python train.py --rotation_deg=10 --layers=10 --init="lecun_normal" --adamw_lr_other_params=0.0028 --lr_schedule="cosine"
Rows from block 5 of a small multi-label image tagger, named by matrix and row number. Rows with one number belong to one neuron. Each number is 128 + 24 x the weight over its row's rms, rounded and kept within 0 to 255. All counts start at 0. Numbers have three digits each. After the name is the row's rms in percent of the matrix's.
After each neuron's rows are labels from the 100 images, of 14976, where the neuron reaches its highest value: "peak on" is the class under the peak. Only what is clearly more common there than usual is listed. The data: rendered solids tumbling over patterned floors. In brackets: how many of the 100, against the usual share in percent.
# fc1: MLP up (model.blocks.5.mlp.fc1.weight, 768x256), inputs 128-255
# fc2: MLP down (model.blocks.5.mlp.fc2.weight, 256x768, transposed), outputs 128-255

fc1.175 163:111145141145142151120135132120114121118189126088112143138138134108133130083099180104100122140127137126123137110105124140102127199094128097176108109121136135132127112124124128146100098108142112094164128139122129105105114130087122140126116145095119113124127130108151158115204090110177120105177101128133095109115178148162100125129126129103129170119139121121115178112151115109068156087127
fc2.175 159:128128126070127128168128128113144120139119126128169131079116124135127123128133188130133128119068150128152201133043144130127138137125129126160155116121145126141095124126130086117111122128152210131132135132111157138124119062131086107134123129157128142128137132158122122126121139165146116134106127122123128122122101126092112108129147138126129128105127045133186122071146158131181123103122
peak on: capsule (37 vs 0.2)

fc1.173 169:124119117083087128103126177129099123135132123130129144099138132131104147107089157105110133097129122153113084150123128122127107139151133135149119131125136128168121112144148125162166148131140128121077119115096114142120152151098079127121122154104143133040109107128129128106139128168093127131109106128161110164132129134135106145130144122168135135128149129151124137123153141124142119148148
fc2.173 198:143108129129109088130129143127146128131131128129129117125125128127129152128137129126141110112126126115112132095127107204142123150131132188128128111133113127128136127101128132115155128113184025129142130083128131128127119131222141128144128134125083126127130093128081119091146132129132135129030097130132126128145132122123124179131129110101128155128109145133131129127137113144130121175129
peak on: cube frame (46 vs 0.4)

fc1.161 142:106105183138134122124130134137121092126109163124135135128132121128136129140094174096161188155128104140121129126115106126109130128132128129128131109123107060153121125150136116131121120099123088124094128122171111126099130111110164130069134112234134126124127100132117167143130171168107165128130121128124130149163128132144130127127087103101128133126104128147083146123144099127119097113145
fc2.161 133:144097113130127128168131097183131122130160099074111130158130141137127123134209126090126127109152129148136115141116139126070127125128128117129119143116126128150130191132112152152166088132160122138112138069124083133126068151120086136170123108108113108128128142134137171113125128134120094131134151128134129103079116137090129143128130123144113128127127133093114129155142136174146127128112
peak on: egg (25 vs 0.4)

fc1.46 112:156113118134138085142136125132133129107128162126144100113126136107145129152134132115121113137141125105154141117110121129110077111094147145122186156100230134127127179164135118134113130122127116198135115134166144144139114159174131125138122165114135126142081121132105131119128129228125115148133165049157130092143135172096133188118141137139122129100141109109115091123126123127169144118102
fc2.46 101:178127097127121241126119128131128139150147121131120126162118087201075091137130125160131128154124139126150143115115110127115146124068128156154115114144096128143125134144131126117112121127103132075135171117082151173128133115091081129081129139130116135146127128122122133114085134136127162135134123184059128134121131100130136127099132127139117124119074128135138121130125081134128097128163
peak on: cone (30 vs 0.3)

fc1.478 186:138165128105138133130153134126130112127140157130117123142141123077125146128071129138127142119162137087128142132133127145100174124067127177126139124131137133163135079144128166128129125124125112186105127143130081114133132148125190129135098139137138130160134103164151198136085192105105125097120060122166079175131056101113112141126107114121127151111106106131183120183116103111130176121092
fc2.478 195:132131121123102094193128136126156139132131144127131139128130159127138142142090139116147121130128144111138117122150094163130130127107131123086127168163129151220124133144129132131095110107044149128045122133131090122139110127115115127129125135148128125161120132135107128114155201096161149126122122130160127169152128128081136103129151088121128111128128101091131153216118128117129121119132
peak on: cone (87 vs 0.3)

fc1.396 133:100115140139205130144146116127114092128122140116123175120098128159125148117141129133110128172112069130113126131083122115144123152131106125134119100128156129085118136128141106134137123126055111114106120128126119125154148169128133117113131113098106143065120132127130136134128131127136136104130161149136128134127137129129127149137130159121102149159189130127110095149125129117070151162103
fc2.396 117:151130130116082135130133094125081098124079120133118104128129129149101102128083129130126126151128129129130137126122124115157121133135136135146128127119158127128132066176124073127137122150162137130126128159186114154149129127121108095127141196076102114127159125128183206143128124128160097134145121106129110126109124190178146136130131128134141059133143119115143140187131111142124116130139
peak on: egg (44 vs 0.4)

fc1.718 148:122179134124182126153123063105130104143138131144130126128127120109078128114132109130166128153121143132140130128132142129129130145064142110164140154110162152099110138129142160166156133138127169139088148088175110168145099177115120115116106116132147081140130109115121126127103081117098096135118154078128091162133175099135117144121145165096065125113158131158127118128155129143188079117100
fc2.718 165:170157134048128138123216125112130151133144136128101123125148126173104122113128112083122127125115128126121137124122130133124121131122146131127127157128173138131130133129123113132143098120095124111118129127139138151179129136127135108112133204128162100135131098131129127213126100121129135123131135129113148129124098128129107138124127099162156138153126137065112129070156103103124121129105
peak on: jack (55 vs 0.4)

fc1.710 161:129130078135167141103119115129118168111130144135126128113162100118139126114124104145063174088146134122121126126140117102127116145119131091142123124121113119143138132103155134141135125091065133132111176146162117134114158123179121112110107129130145099111128063142148136118141134129161092145132123143159099124136135128182127087141153209115129121073133126138132132124176072084105125106141
fc2.710 185:112151133135124138121113129139083111126103127124141129138130127114130136126111128111122043137109128139128182130150140129136112049142128157123123128145166162136128128131121125121088129128172141122176123176131146124141134160093123127130128129152129212142131123127128115128146151152082129131146167118105128103127108079145134128127131121128078170180119153113108137130129146130126102123128
peak on: capsule (44 vs 0.2); chain link (30 vs 0.3)

fc1.704 015:128128128128164128128173128128128128113128128128128128128128128128128128128128128128128128130128181128128128128128128128128128128128128128128126128128128128128128018114128040128135128128128128128000128128128128128128128247128128128128128128128128128128097128128149128128058085128128128128128128094128128128128194128128142128128128128128128128128086125128128116128128232137128128128140
fc2.704 008:127127128141129127128127128045128128130127089128128128128128128128128128128131128128128128128129000128125128128128130127128128128128128127128132128124128130128126128128128128122128129127130255128129128128133129127128128126127129128129128129127128128128126110127128128128109128125128127119128129128128128128128128128128134129128129134130128129128128129128128129127128123126128127128128
peak on: star block (53 vs 0.4)

fc1.541 135:129159130135103130135130092155149109126161120120129134109142101118095067122081067151138088118099148128105136125133129108103102136139113132131099103150102113128117155113115120118141154125123101105126131058108142117116143077144116144135140128125122141079106112128073152128117114127180159076137136118124128137170101139085184145118154127161087130129128147150106123119154128124160130109092
fc2.541 121:129127094139084123169143128125110110132106133133154069133117127126126159101144118119098126132132126134141141154129110121092117140130127126149136133084127121143130103128127120148160090141101126133110129161124101126127101127128143119113128126108136125096094098124160124065100154133132137144125130131132116139110133118130116105119119119130128116090122114067128127126059137143131131180141
peak on: cog (30 vs 0.5)

fc1.132 137:132149134089150120114128128133055125115151140094150091135124112142128128153131138085124147109107145130099129119097114126117114126169130146156200121144137124131124107105129136156096119093147162099199135108109124112086135238100124135129128142169132162116093097143180110131137094126152107110122128093113127138097146117133096129123156095128069158153115135129146128116140148079160152130112
fc2.132 144:100176098135134125115125118125128160126125128102121132128125124123124130125098128085111127200132135125134103097135118126126128112110128119116124131127125111158128125064139125129134108124136137127123170118072138132123109206123126108126130131169128135131128138131130129167128119124128208114121128123035118103132075126128125112115124096137143095139126217136106141147120122083121140126138
peak on: star block (93 vs 0.4)

fc1.279 210:110197119117145159135131107123095137082133160126129150143142125139090132130132118073138138119127159147153102126110128113124081123128081128128125142128097126135122103122098095178120143086199118141128104133049138138149143199102089143128149157170144155129113118113145128134162115136128150152109118110124103134127167126186135128134148098161104158121152104128120115128142128084124148113119
fc2.279 269:128211119119155129135110136083128130143116128127135143119152108145133151127117128100119128150128101134086117056127118128134127129128119129126063164132128128188140065094122126137113101075162133129128128118131161106155126205072131130063155158159154140130160135128128128128128124128129151062129131128065128128140091127128132120128177120128112127128128193127099121130127128137128123128073
peak on: star block (85 vs 0.4)

fc1.118 125:177131128125136166101114115123127134144123137141124131125120127136152150147137182133117137150137132106115136145111112129167124119127147144122112105131136107144122130063118120128108164095120127134099075152115031131084123129125115151113122108146057128115129142131109097125130115150093137120128128132131157099165084111097075146115124177159130090178128139137129166154121128102127130067134
fc2.118 106:113131135125138070113127109135142140155133090121125119150115169129128156128128091133128128131173091092123129116165102118130127144104107169129145128122165119128135123128179164142157069122126129125123191137127138130154128099129128133121117129128141004122127143132136100091129127133094106127129128110131128092130127145155120085126128124126128128153126107119128128138081152151123158113160
peak on: tube (67 vs 0.5)

fc1.367 147:152104145109174150099128137129137127127148149104128171120112125064112114149120125139193112125139127133177133139157127162132125083118106120129135112130112127182155147115141140092152122128079115132129120131153136132115123102163110147109119127127115137114110122128126124117138085177145077146143138131140134116165109140156117130128159140115129158052134152097088127151133135129170119115096
fc2.367 131:093129150128113128128131134086147133139076079154128151106116103177125143102100120104120119124153047125095109124128142125128166116127127122094169129128111110092174118108128130146053129101108091130111122127145129125153132129111111131099177143126132128130167125128128129158120100099143193134128070147163126128124127119125143131124128107130137133175145130145165153121128108128107134137141
peak on: tube (39 vs 0.5)

fc1.591 238:168162123128099129130164163110122112131111137115148111124134126127132126157111138101118127093111133154180130157142135128144162163131074090119122098143119131124118175119132108137175130115242117163128119122100139136127156131127112143115084130140147144163108101124130148114128127134120114136119143158176131129122128105202107132130099140141130128122162101149130118155128108105156139119119
fc2.591 295:120116164063108127093101171081122128126117120127133120128149088142170093121114122100183127142118128126126150166142122124123184117110102092129119157153131106128127135066105127078128128151185133128149131170109127134130117104112139155113127128127134135129129127162159124148106128145119126104176133128131149146128097121167102126128123137129127130129128133125160123128077095140128135112130
peak on: cog (100 vs 0.5)

fc1.624 119:130139116108119105156083186090137098125080142135127134139128163090123125126166131156124128104129130167087119174139118134117128136131111132118114134126143182134118141163114138128122120122113118085136126152128093158108102140128133133138110132126138125200127091140128130169124107135140144131107127163243139146098127098155136128128126129145118125119134127131105144154169146142165128128128
fc2.624 105:100178127113127131140149128121139094137131115096122119113123128126075162129118118126128131086136178129129128128175144124128130106133122100127047096146141137127152110160128127127091129135128135135102108151119040107143127109122084124127122131115123128143102120136122125113139131128131192132140124174145128115136127141128146122149129110255095160107206125127154145128128113157176145136118
peak on: cone (54 vs 0.3)

fc1.508 159:157128128129164136108105128150140134113099143130121167118108121128126162127119142151126174129146122126190120202144119126114183150118105149138122075125125121131127106088192129161135134124097082147133106122117003132123108150131125129108119117135153136118116127103122154150148121118134154127144106128120123129133151124129119144137138131105128153124121066123109124163112117115145107075131
fc2.508 163:132128106124129158123124161129194167134127116142144140119129128128133180131115145201128128138131069093253130155077131128130131145102177128135161118126114100128140045116159142074125036130175145126125112128201102133127121080161145070126125120129130127078140206126183126111128149116129128108121125115110126128130142128130127128122109222108127145123128155112143100128079133127129136100122
peak on: tube (97 vs 0.5)

fc1.188 158:124153151074128123150112191126151114116133129132129119158135128127080117117125122129133082131118136134128132112113114124192099130172114110126145140139167131124123129188124148096157129123108079145138105127121113141150108128132132119114132136172177191128094136109150131129161119110128139121179098114115142146141101145157169133132160128138180128127222158132137152163140091130116114102106
fc2.188 205:160124116215124128150177114132136100118131127132127145134121125128115124125123156110128136158124112128125136128166128116188128096125128120128128175125126149109129209128128126129129046117122126128209160128122135151135130125137111131140126129124132176135137126134128128129127125125135128135128149141127115141154125116117152128128143109128206085074160136119128125114128138122132118124128
peak on: capsule (27 vs 0.2)

fc1.23 129:128178111125140154145159132116124138086161150138124133173119127138115116129090158125145097181124115120132165135126115077109099125158140130115138137128123127136131137129178168126148130105101093115113120118155132103143167135151116114087107087130101181128129133129093128119138130103158170117135162103127128161128140161145113114125087095137104118135138106122116099146150099180121110128131
fc2.23 119:147094133094114141121119091126127123137115129128129128091139133135100093120124129124115211136128159155123119121115119124121223133131116126143129123129145140128152129139128128117049107132200146098144075114120126104164147128125126100069192149150129130165110106127137128118087124160055135128135102136151129120118145069081122056117131124151133129113126124129123144134115129137141129134127
peak on: cylinder (36 vs 0.4)

fc1.394 125:101089110128118138073136143132104124142121174154128129125127109101110139108140138111101131134134156132128143154127123173115118154137094118123056153189038163126134119164111137131129135128136123164149118120134100132128123124094119116172149156126125108148130153129147117170128154126128131108151095154147154169188140124116148107125128125103131133153128143115087107168135088113120139150130
fc2.394 127:130129128122107134129129132145125137125126099144130141134151135130120125216154114154127078128122122187132107153121131132129087128088130129125129122180129127136113128151124122132182134132063118137118117125132133145143094140143128104139116106135126177127115095133119136100143127126134135144126131128113141102098126148124159180129128087152130103127143128106176142110117126117105164154161
peak on: cube (54 vs 0.5)

fc1.700 185:119196131115145127161100106128135126127160132155120109092130116120135123113160163138144166111104180135123146151125118113090115140145084124114128178140112086155105134158121145145123124123104157184078108095177099145140157178115136114125111151130129103129134129121094138187146112167094098129181152109126141159113122100159132109129128134125114129126172143139144097124184133076152129121125
fc2.700 243:135128135114130107175127096128139129131135100127130130124143127168129079048072138119125125133137174127133127124102124129117126128109165128097154152214126105128135086128111130089121097119000125125134122125129128144131141168123184129138121148116128118107128084133128139168152128118145151186103120130128163136159134137104129134126095127115119186124135128098131079127129117092129154138129
peak on: jack (76 vs 0.4)

fc1.24 141:081117138106088131127143133111122087122122113134120154107145126062125195126132128061128106121131154128144092148124107161095162155134178133155143141127113149126126108160128149136166145097130131133127150029130107129128138124131083106134100106128136141126127127109123127153097123131130130105157158150129165140105152127129142062131155128130135128171137163119128075144117117091142149152098
fc2.24 150:127128108147124134109180128170124127128148118151088123131127138175131046157128182075142112112129077120136125110100157126127155119128107142125163155129120128128135130198122112147106033065132164142141124130127113131145116131127127147114167130119126126139103044092159146129115126154130129130171126110135105151131120139147135109120133128081115128093123135093127148123112098124162047143128
peak on: cog (56 vs 0.5)

fc1.89 147:140122179128135149127085090130105106118165129139109123125145170131108127126121155130174108128119127121170135132121130103124155112178115122131104125122127146145121118180161097140137129139131157186129128105131104125171110166103122088135124140069166124121123126119128128150117072128072072119152156109148134148125125142150118079133154138098127130131176140123119130153129176093060126114123
fc2.89 142:150131143136183129135132136141116111137109146133139129122114111123108131105103129085124118136117137129128136094141130082080139132083110163073143171171146104132129137139135128113128118061082141128067135080130126129116133131132167097180141127141129127121110137128092080095133127165154095133090134135065202136140155145128139132119106156170125129130135131128146126083103127129172127129123
peak on: jack (77 vs 0.4)

fc1.85 145:105197128085127126122152112118122124135142128131116105129133132106133087163097098120138126122102108179115127118075145119130121096107137141129130130099128117145118118151147108130117150128148106126133149139174132164115130130141125113124128095139132115121123140115147096093176145124169134130166128090167103163125139100128088121127081168103105128124088117117141148119226147108109120036131
fc2.85 147:098129128128102128093113104134153119097147148127127145063128132131112125144134128114129127127161122114122170127114116130123130129138179105148128129129128146140099120145108187146131119131127077128127110113124128112125129130128123085142124098139132188109098154116203156125178130138095125139157142184128106131128171130104117113122124080124118130070130075085156100096129131128130098155130
peak on: capsule (70 vs 0.2)

fc1.572 141:128136129089117164050102157100115172128135114128129125164142132114123152138163070101135177152121082151172132124131131159131112165088147202142131137102120115136126147169167126128130106071226116122145125141096133063127146159142126144151112114107144146129120143118127116127130152126115108125189123116143132096145133130120114125132140136191125124128132122126145128128070146161096133105118
fc2.572 177:140090141088130125146132097129135129127130190119127085098099126120140139118114205159149081127127126121153096113131127122106135127101102097127132128125129128094131133129129142126120096129118131123115176152153128156134096128133160130113131158127189090111130102128104140199099131135105136125106130116120116132127156172122128128128146133126115154136162134129176129133141123197117129090133
peak on: star block (92 vs 0.4)

fc1.157 157:129145153135176155091129122130109177130113136143126119105183135125125131145085136130168158119129131124080122130144128117152116140134128126139092100155133116107140149161150136145127133102129105191129121127123142128166154135130122127116117110145133116128161152123039138117129143139067141128107074106152090114127128127131089119138137091177123171182111147184079096129141094125126157170128
fc2.157 179:108141143096063082194092095124120164105146125130111118133136128169134127126130130133125099132151206131123137119114144127129111110122171144120127132111112128044130053135125117129127147121134129128047109129125146130130156127122116106116125130120128131052115125126135118142118096098128127145114145129139129137128096128109123143127121123128210147136205153127134114132132129222144121155140
peak on: cube frame (72 vs 0.4)

fc1.190 117:127132128125100100082173183110165137153129127081149123090220154128126128171128129144132137137142120109128136113170049117128083127118126101122145115121094101132130126107153127142149128085128092152130111126161158128124124185138124139122148146135132144130158168086141119135120117129110100135115140172130155145144103144128130126129122121112139120169144094126090130169146128171129105123130
fc2.190 096:081128121116083157132146130096126133126128135121117148096121173125129116050129083106129123163188255157125127128131134126133142130096129127123141093145111217114133199101127142101129132129127157132164182090109110130128146128158137128116128134131120115141116145131172130130129112137126127118137130143121131124131126154125139125138156128129163128062139130130140085053104117128127116125131
peak on: cube (33 vs 0.5)

fc1.79 157:128106125178129119155103076130123093124097104162128115101149142089192146130095131125141092143126114131111163132121112138134090130079125074076130141138165129140116111142103110120111158125098084134180167118150138141153139140094129123159118136105081115128132128129115084153157127110125124129122086081137127118132111120127144128123087190144119125130143134158147128126171127119060118181146
fc2.79 139:130129136146112147128179141217126139133132140141128132032124128133142119128156121132139122079129139124149139126126127047136126107124102203172131135129121127130128124125128085131132110129128176160124101110160127070107109175128116163108108121066088123110107127140123143131173139129155121126133164143123128182128110132164144129122137181143132128139134110116138123071124094134114124129143
peak on: egg (25 vs 0.4)

fc1.58 161:127114136127130118167136164141145114163096125095147121108153129150119143124111145123125104184126178107111130142143139113074119144117132108119131110125132155130119153110128146156107124122114136163127132062118124129143129133126179123137101122128123108161132155150132165128130141154122136095158174142108151167124119115158127078128147132141135142121108138193109109120127100120118149160102
fc2.58 125:124106100125114138130129125082128134132128129118119110117131064108135105126128121126166133128128088159102138117146129128123194109128130126132120128191116126147126102112073125135127130133180125108162175111128090127128125134112117095119080170102124128086152128145121146140128125142129074126138101112077139123144111130163123128132102187140137140101148124125198137127142126127135155116139
peak on: egg (34 vs 0.4)

fc1.680 170:123096142138127152166086124113099171135128173166126188135131088176113143128088130136125170128114089128075142078114127108103124141171123117132129120167141118060130157122142086127154183105103151061150144112178116128133095162096138106128142127109084150129129169151145127122129118119135125126122131154124128152129128135127127104128122137146134166132122132130165131123136147118133129133150
fc2.680 150:109131138109127125096124184123161128163125126185085138156127127173131073126127128128125120185143124130126161129125052112128152084136146097043126174137115113122138126134121190134125127145066124148130136125132095126143132129044129128079152184126146109126130169130109134110133108130126155066107130127143180175128124131130128131129124120117135129139128094128123129143091164126125138072075
peak on: cube (75 vs 0.5)

fc1.225 134:002118148129117124127129113127125121112117132112125102129141159096134128130130108155130163128116154148156130139123131164145216133122151129124108045135163174136132120098126173128130129135126099158114156158129125146153146130120098090129081106120117124152156134126156063116129129126110122112129118138123137105172166137132144103120122095130112119109142119155091116173140074142152106128130
fc2.225 138:128137178128149080113104128116130130148105098124128114138168115095144164104130131128123124133156146095129128150126132075122085184122118078114110122172083115133164079118139118129136149136128135129102097162105137117092122123104138159128205115075121130129119134114152112115128125119105079086125133129121124126118128127131131149128125124132127205128129116123137134127155134165124199119178
peak on: cone (48 vs 0.3)

fc1.495 150:114119140138128126177131105126186145117173135144109139128151148145083139130141160119114127119126122130127120119106124117129065129136136128130099107087142121155138107134126133147123145126106087141107129090162108139126124142179125128184094131105133098130130128154126132093152169143154105137115146131124118130134188126131124102129161128146086119129129128149134081122137167131151152144071
fc2.495 180:136128117118123122122130118165210133131137136125128173135131129128111131043123206119105062133163080115103119173126122176125130129127125128122145096131127133103121125126115132126083142078148128130129122129117130125088131127126130128124135197149073114131131066125128140107194126128148151136127137128124152129132117125126131125125120128123118055160151140123120085104130181060125126136119
peak on: jack (40 vs 0.4)

fc1.463 141:140147135108090126126128143125119145130128155145116133122153140132159128176163102098131134115127130163157157152178142127159133157135125136149073084128098115132137197153136122135130127100154065143114126105102127128126131129144134126143074127160157098137141178115128095140107126153107105129134148136177125128109145147198139127129189109132138127126083104140128128160115125141117143115137
fc2.463 171:137142128129132113103128150162110123123133116096127152128127126113128090129130086047071120128161118128126143128127114158125127128134129166150140128165106097134131088118128128128106067072180101126127129161079126119127130131130074128129138128126146135128128128160136117177141130122132120127093104133211146128133128125103139125134132131115134175135169128058149139056120128114129175123128
peak on: cog (84 vs 0.5)

fc1.164 194:079147115104145126190133120116103118139129194160134099132156133142110094122137146122126135119120157131129124132114117122142122076148121118117127116103179149126117095140143126129058150096135083123156125129187133157128144125154121137138119131157176148126081099136132131131191128095122131127139120113126092175128144120151090107128087117123152126092137079092175082134168108143068144078134
fc2.164 236:096128162140127133146127128120148126124120130129128108127082111130128061130133117093151128132137163130148128126082120115169128140129146132148023128120135128132139130129130129129069128109145126132171127155139117128118120110127147121136130115131126122132127140128128127125132127147149118137128128135102127117130121126126108128154131130123105140125140125054183113055128071122171130127119
peak on: capsule (90 vs 0.2)

fc1.453 148:124140148129128157087131121136133168118133117137141130117192120101140141121130110138103123092150138126176083102125077130103088114118129137156124147075135139145141104127135126132127151127139099127135119121098144128133127185143128114130167132128103147148162139123153129125128129127090136117122158098124139128130092129134139128134129134216144126098119130130144100126140174116139110125125
fc2.453 140:185153129102125139144128148126129104126126121135166159136126128143130130153129135066127121136126116128128100122129122147136139128137121136124119114078127202127108091065128113140128128096128148135120138084153130123137176214088129127129133151079155133121160137128125129128161128122128176128119135189126126098117075128134126117129122132128197128128122175142137129137129125179135127096106
peak on: star block (90 vs 0.4)

fc1.568 172:126118133132103174146129117115125093150128173129122151158125115128133091133103160137080100135113136159135136134113119150147129122123129093119128133126109143103111114101125144115127102161074142103118122142132096144137144167130126135148111138129127126189128123142069170130138128127118177131127125161152114154147172137175128115143120045139142120093123142138127150128191151100101149059135
fc2.568 179:127114128096117108105185129088122139129133166096133128128129129121186128106130068116129121128122161147115124124238138128132145094099102019104086171122128132159140136137106120112066128134103128129128125133082062126109137128131128128155134154158114135128119134107104130227141082131132128129132127129128122124131075143104074132126126131158160124127140175131145158123172058129133142129123
peak on: cylinder (98 vs 0.4)

fc1.99 145:158158123123126124142184143107152129125209110130106139132148178124147148194126140095173102091129142126115082115124133107149127127107128133117083082112126089150130092121129142129130121082135078132124123138143132123124128144140150123136154133140128114130128116075106102110121150124105128133127113156153134126134121145061127186117195139147120138166193148147144139130104137140105137132112
fc2.99 123:130127124128133155157112126145120125126093132141109136147109135129085127099105122128134157167131112129183164131124128153125134128069118128147139128102140129089127106178113187160121097120083169067170107120132156140125177126114128152176128093085154120106078136081119117112131164130128103126148139124129113121134165106123126140119121121130158118060134123110130141124123111165055132103133
peak on: cone (27 vs 0.3)

fc1.193 146:131128093147126125050132103127135136129128126204132137108171127118128145128146161138128126157111129130074116096145106109194141139085142136053105077149188128128135084122084135106158121115128100159156147126068125098138140123127118129107131103142116121112132097123125128125128137100139110152139093125097103118135136135126094139129122131089108129134131104129130118133106110116155170127080
fc2.193 158:143123151149149141093110132129103143195135123134089174133077128136141163087076128141119127097126128112174126154129125125132179119169133129146136132143026116129123125111128131141137135126128132128128086129152134130128103135124116174127135136123124102088126105145127133128120129129125145062166120164131163132126128121186130114125125110137127157128149126142120122133123142131138111077172
peak on: tube (30 vs 0.5)

fc1.218 128:143140117135129166128136126113103148111085160130117128200133183127121131133101126131092101107130160096142132118145128119094163128139140116173146130132085061148110099129128139130143107110128162110184132141106126160125158117105129111060100128113141096162105130133190127149117127128157126124130145124128119135136081123148139121128128152134080177056164132188094124103121093132069107112157
fc2.218 129:127129129128128134107129138134138107113113098040129134117133166126124128126128125130148132091146069133092126110127126160129134134126143181108110136121122129146146131126122138135188124190118115060185126128118101167145128114111115137148127127128142142132130087125109111194125122066093159133190129127104128142131135144047124117129128114126195114123120133123138106144128108116153163127148
peak on: torus (33 vs 0.4)

fc1.536 140:176116131142160116126142128126126130132127189146136144159153116108136109132125169120119099193116134127121153164127142142112090167096148127150086131160133131164129098172111103090127113140108091060135158128116125106103104162133158125121105138100095128188150119143117129149157077101146130124127134138119160116113123116135191071119148151125115141102126087128113141138127047128072134149119
fc2.536 117:127144139125127125159103111145131124138131137128145133105151128083115142130125127136126154115125076118128105171140088119131127130130130132096053174164135123127132133131128131129128137130132132127158128117106199125133101128150084109221121242132101129118128140128113130128115128127131087111146115136126127099154058135061125117159128123128127109109127155181094164123076130073166120134123
peak on: cylinder (25 vs 0.4)

fc1.332 136:129114098135126118089118169127128181110132126129139137154117089141160141134099149148130115137121128130154127110142122101146123137136087130129184152131116116126117133084093057121124086182110114126128128066108143124096125123041118138112141122151176202111130149115131127126100132148146130137117088123115093120112123137131130142113107115162159150108117124142132128129126093095140191126109
fc2.332 128:116140114128131129128109132127096080153142089122128152119134109123149149084128135120129109108139107121131129111136131126132144145162128103135123114125135139133145124128111163129128160120111126143100114131151128160104170139094119133128143151164135176139065133137131140114125114131122134046129149166119120104114135129126128125130118086128126140129123161103130126127077164134157132075135
peak on: star block (83 vs 0.4)

fc1.674 027:128128128128128128127128128127128128128182128128128141128109134118128128128128128128128128128128128128128128028128128128128128128128055128128128128128128126128128020117128128128086148128128128128128128128175128128128128128128199128128128128113128167128128128128128128129128128128128128128127128041128128095128128128128125128128128071128128128128128128128128128128128128128128092110128
fc2.674 011:136128128129128127128126118114128128127127139128128128128128000128134121128128122129134128128130128134128128130128130128131114128132155128214132130128128128128128128135127129128120128129129130128125129133128128127128128128132128123128128128124128128128127124129128128128126126127128128123128128128128128128119129122128128128128104128129128136130128128128101116128127128128128116128128
peak on: torus (33 vs 0.4)

fc1.48 167:066133131146065128137133109127126141131162136107094127106183147133130122128119102127123154151132145112131129107058127137120136120160128167071149130137131165104107122128130136131136094128169091129173131125130130097078106132080129128145174119127125136119123127127065133114124097129169157132098114122152129150117136127134117145108121118098113130153140131156141183121110137118164096111080
fc2.48 171:200112200128132127139128129123127153096115136128125123126126104098131153145094129138123131123125119138124076128121107166114122128127108130121123128129131145132125126119131095126150138136087132127118134124141059129132140145125143136137149129049100106172137141127129092162121100132120139118095126124135153098118144134168130130104129172157128159137091148150135127153139177128128130130129
peak on: torus (43 vs 0.4)

fc1.100 150:205132098128104125127177168123123122133094140171126128145120120137165116159124119132114142129129145132129127126110114119130150133115125149110128147120112135132125115122126179141118096161091128125120133157121125149140120203154101126115099187169119183144146100125134139123139129128160147130076126117147118128103142122125127105128115128122127154095130097125127129123134125179084132124130
fc2.100 180:128128120114123128151136121144146128126129167130132113140172133116079112129124157096128127078128171127127122135181073130128104229127130153116155177143091129122128127127122132125143120118084130130143131164119130124121124125106125123132200129117129129140168127166188135127086154117139121131133129110126120122119126117126127147114106134167117128136128121173128182125154179134121081124157
peak on: cylinder (74 vs 0.4)

fc1.493 145:029156129109130138072129155140132134129127151137127135111087133089130190125106152096126081137117133119148112119138121082130119135181129127129132174131124106114129128173078158154133106132120136141110139092126106140145126127187200140130098088128137142119118146104187145132124122128120129091142083149133142127133142142127110106138152115128120142168134101147115108129055134159195127122113
fc2.493 155:146116144153151150105164125186096072121132120121079141127178141124108082145160127125127112119105044115143124131128137073163153114123096147117163129110125123130155122137115127150128128128142151142141153117125198132099129152139121132121092132066125126128147089117106083140151144179127122124128146129095134206146132089136146150128125129123143108128097123109128125108166127129116085129127
peak on: star block (57 vs 0.4)

fc1.86 216:089220127103156151138132137125147125128127154131125124129138136122088140172121130081151153136131130083113107144122127150146154133088091151119141083111115136190125025127122153157110128127089133178125113167127113132118139123133163121139077136123137148154098070138119153146158122127133120135131121112184068161152104123132127123128116141164126136103113111120130132183155132141144122105101
fc2.86 247:112168128093115128203129123080137111148130126138088139128135190129128131184097113086157126156129129115138128124114131171128150133104158127122101137126124158166092126121130130129122127113067125144038128130158131112128128127102128128133147147127113060249123149150117123129116150120128134137116128141151129128143099127039133126111140132120116128130128129087113156133113124139127126137127
peak on: cone (95 vs 0.3)